From a checkpoint of a small encoder-decoder image transcriber: 48-pixel images.
Rows from block 6 of the image encoder of a small encoder-decoder image transcriber, named by matrix and row number. Rows with one number belong to one channel. Each number is 128 + 32 x the weight over its row's rms, rounded and kept within 0 to 255. All counts start at 0. Numbers have three digits each.
Before each channel's rows are labels from the 100 images, of 14976, where the channel reaches its highest value: "top examples" is what is common among them. Only what is clearly more common there than usual is listed. The data: seven-segment displays showing three digits.
# convs1: grouped (8 groups) 3x3 conv, stride 2 (encoder.blocks.6.convs.1.weight, 256x32x3x3, each kernel summed), inputs within the group 0-31
# convs2: expand pointwise conv (encoder.blocks.6.convs.2.weight, 512x256x1x1, transposed), outputs 0-85

top examples: decimal point; third digit: 9
convs1.90:141114168156054166142090113153078128136138136114142116075126107134105179116072079130088079095119
convs2.90:123114104170184164101165153187092119123189089126144094179063077099183123123146101095168160124202159091061094126131151114129132118115073177070156151094142162124096165116110073086145087152170083111134131118090158153124100122082105092167155121122168096129133158

top examples: decimal point; third digit: 9
convs1.79:149107158146066145108091112114083118128146131083114145130104082120073146102094077105050086107118
convs2.79:119125122147145157077163127180134074122200177121122116139067113130173104137137075136157195100234148081066116146110124125097150138092084178039128150110121155125103133113122078089139113152153088102129178133041159152121085135085138152191155149137178095124119145

top examples: the digit 3; third digit: 3; first digit: 7
convs1.101:142136156101152122090129166054131084135140100094080124103074084060129103143152107134098092101154
convs2.101:146104178069182167085086113108157106165197100109142123152134135155103134137150115119102130098149143107129121107091135125133162118089145134157142172206057152062110109161089110128169106134144171135099193113091122159123117131162083132116109155072157118166141182

top examples: decimal point; third digit: 4
convs1.71:070116185117128115104155071135101130075109124101120077139087141085092174111079158120160094104116
convs2.71:156148157142150189109134107092124196193111084093149130138209118126159121125129139121091118099190154182125118158120114048057131129151099180133110117151150144065109175117140083144106145106195111093108180193128141191120115130131128120135111104122067165118056129

top examples: the digit 8; third digit: 8; second digit: 8
convs1.30:156049105070082127166103098128116093099113152095119139114069116120069132153137087084120158127122
convs2.30:071112152157138112180120203097133094109147114150079168099117138125121157166160135061163138098141136145113142138118100075163117115114122129145195203087143094155159110111118118099153131148138126074073107115130174113148149043107075140125178153148160130120177130

top examples: decimal point; the digit 4; second digit: 4; third digit: 4
convs1.65:102121061094097111081121164071072151163112113103094102175114152151149096105151143101160135171153
convs2.65:140110139151116189149136076176127149171208131139139114158170161130144126135134107125051180078142135125146137147114130103101151090157103175129110149101100155122107155121110070102131070140150083186111137180081092178110127175082106124144136145087108123092105169

top examples: the digit 3; second digit: 3; third digit: 3
convs1.141:124147137122137112091134111109042114141107096104141059111122098109044156110138061143140123116115
convs2.141:125173088125167149145134127106128155147145128133139106148130158091157123120090039121138134104149119141122145112160050076090163118117098155119140133140076124116082123122115118113131132168120138141081132143097168163110144173086069120137058151154061094121155123

top examples: decimal point; white glow; second digit: 9; third digit: 5
convs1.54:131128119108102092109113095152116115096101108063120106109121145088069117141114117097136091043059
convs2.54:077058158084159108149117107144121161165161097123050130140146120118104207125144194099161108090148073092101109150090144120098162113083156150169169062155143104103115103120178142124183081163149139104131143127152136160126080122111115106138108135052114124133115104

top examples: the digit 3; first digit: 3; second digit: 8
convs1.44:093175095092147083134101161142129074127071138152113114117125164091101107103097073149057119100109
convs2.44:140159085101135184150141123146118052115093114121157142108077105143154091063143103195155146120162188098131132094208133124148144178158129138207153150145112111179136176103091145192145149172123127158149092149110161115143166089136159101119085149122142045107138131

top examples: the digit 0; first digit: 0; third digit: 0
convs1.7:061122110094080131056085139133162110122102140145139129095125073109100143139130071063100150124125
convs2.7:141143089112159141143154172159091104067110169167087184146146118141132088085073104136086093184106168078120095111150117172149086115130103059101075166081051144171108099059119110155148113110090111115123167124110103100139184158146139138123125125119152155170138079

top examples: the digit 3; second digit: 3; white glow; third digit: 3
convs1.228:074109170113151125135150178155111098173167175144118120082177163159171139126116166158160068134131
convs2.228:141114121129137106170142213191204113069145155134116189195100112136146129095072136102118161219139141174117147075159121149179145134068157080163155151159042114129090125137143138152128181130187106128136115141077124073182140072123115143130057156124110067156145163

top examples: decimal point; the digit 8; second digit: 8; second digit: 0
convs1.160:142170113160095102167079121153132104095185090182121103120081071084119127120158118082150126087113
convs2.160:056125114082147128100151153148107108207136141061158149130132100119137126071164144145115180033221136088108085146100130124136131131179114215144092138114148126091158145116106112182159105178159130158121130181128156170087072112094135144180108146117118099053091117

top examples: decimal point
convs1.154:099147123132151117135124113147091139134140154099095093069167135137129120149138123000099134129109
convs2.154:124130068166153178108134165214103099137205118128120078126086096102151146091143069085130162141176146115072131136092146102128134080078133180112120200098156182148127117128124047086146100090191038121136141174103108144141098159084111112154153175089193082104137159

top examples: decimal point; the digit 2; first digit: 2; second digit: 2
convs1.83:101131045096107104073116150065097151107116146097108122167130152144131078117169155111170109158160
convs2.83:100088154138154161137115120187139146146229145139107115139152143156126118112143139106054172121100163110130124104122153091128138122150110129131139191108112112150104137133129045104146044147160076170112129145066107131110118145123105114178154138082125136103095144

top examples: the digit 0; second digit: 0; third digit: 3; first digit: 0
convs1.22:100186137119133091102128161038162154061110103183173131109145102138130122094133140131094105115138
convs2.22:117087087104136104113123122098124100114158078166164153139158133111073180113131082136160039144156156112158118125086104094150090166081142084209176192132133129191057132074133150116110156126129162095096169135118146102130079089113098116106165133158150074168108143

top examples: decimal point; third digit: 5; third digit: 9
convs1.148:097096147146107117067124152145062161141134132072119081125142112096079125129108112054085171140123
convs2.148:115100122136146154069117178135111074122188130136116138177079105161164106125097099106140170164163129091079129124084153122148185101065119149136152155169074180109103125180118095076156050116154102118133155159080086121082108169082133148175111128085146093117130155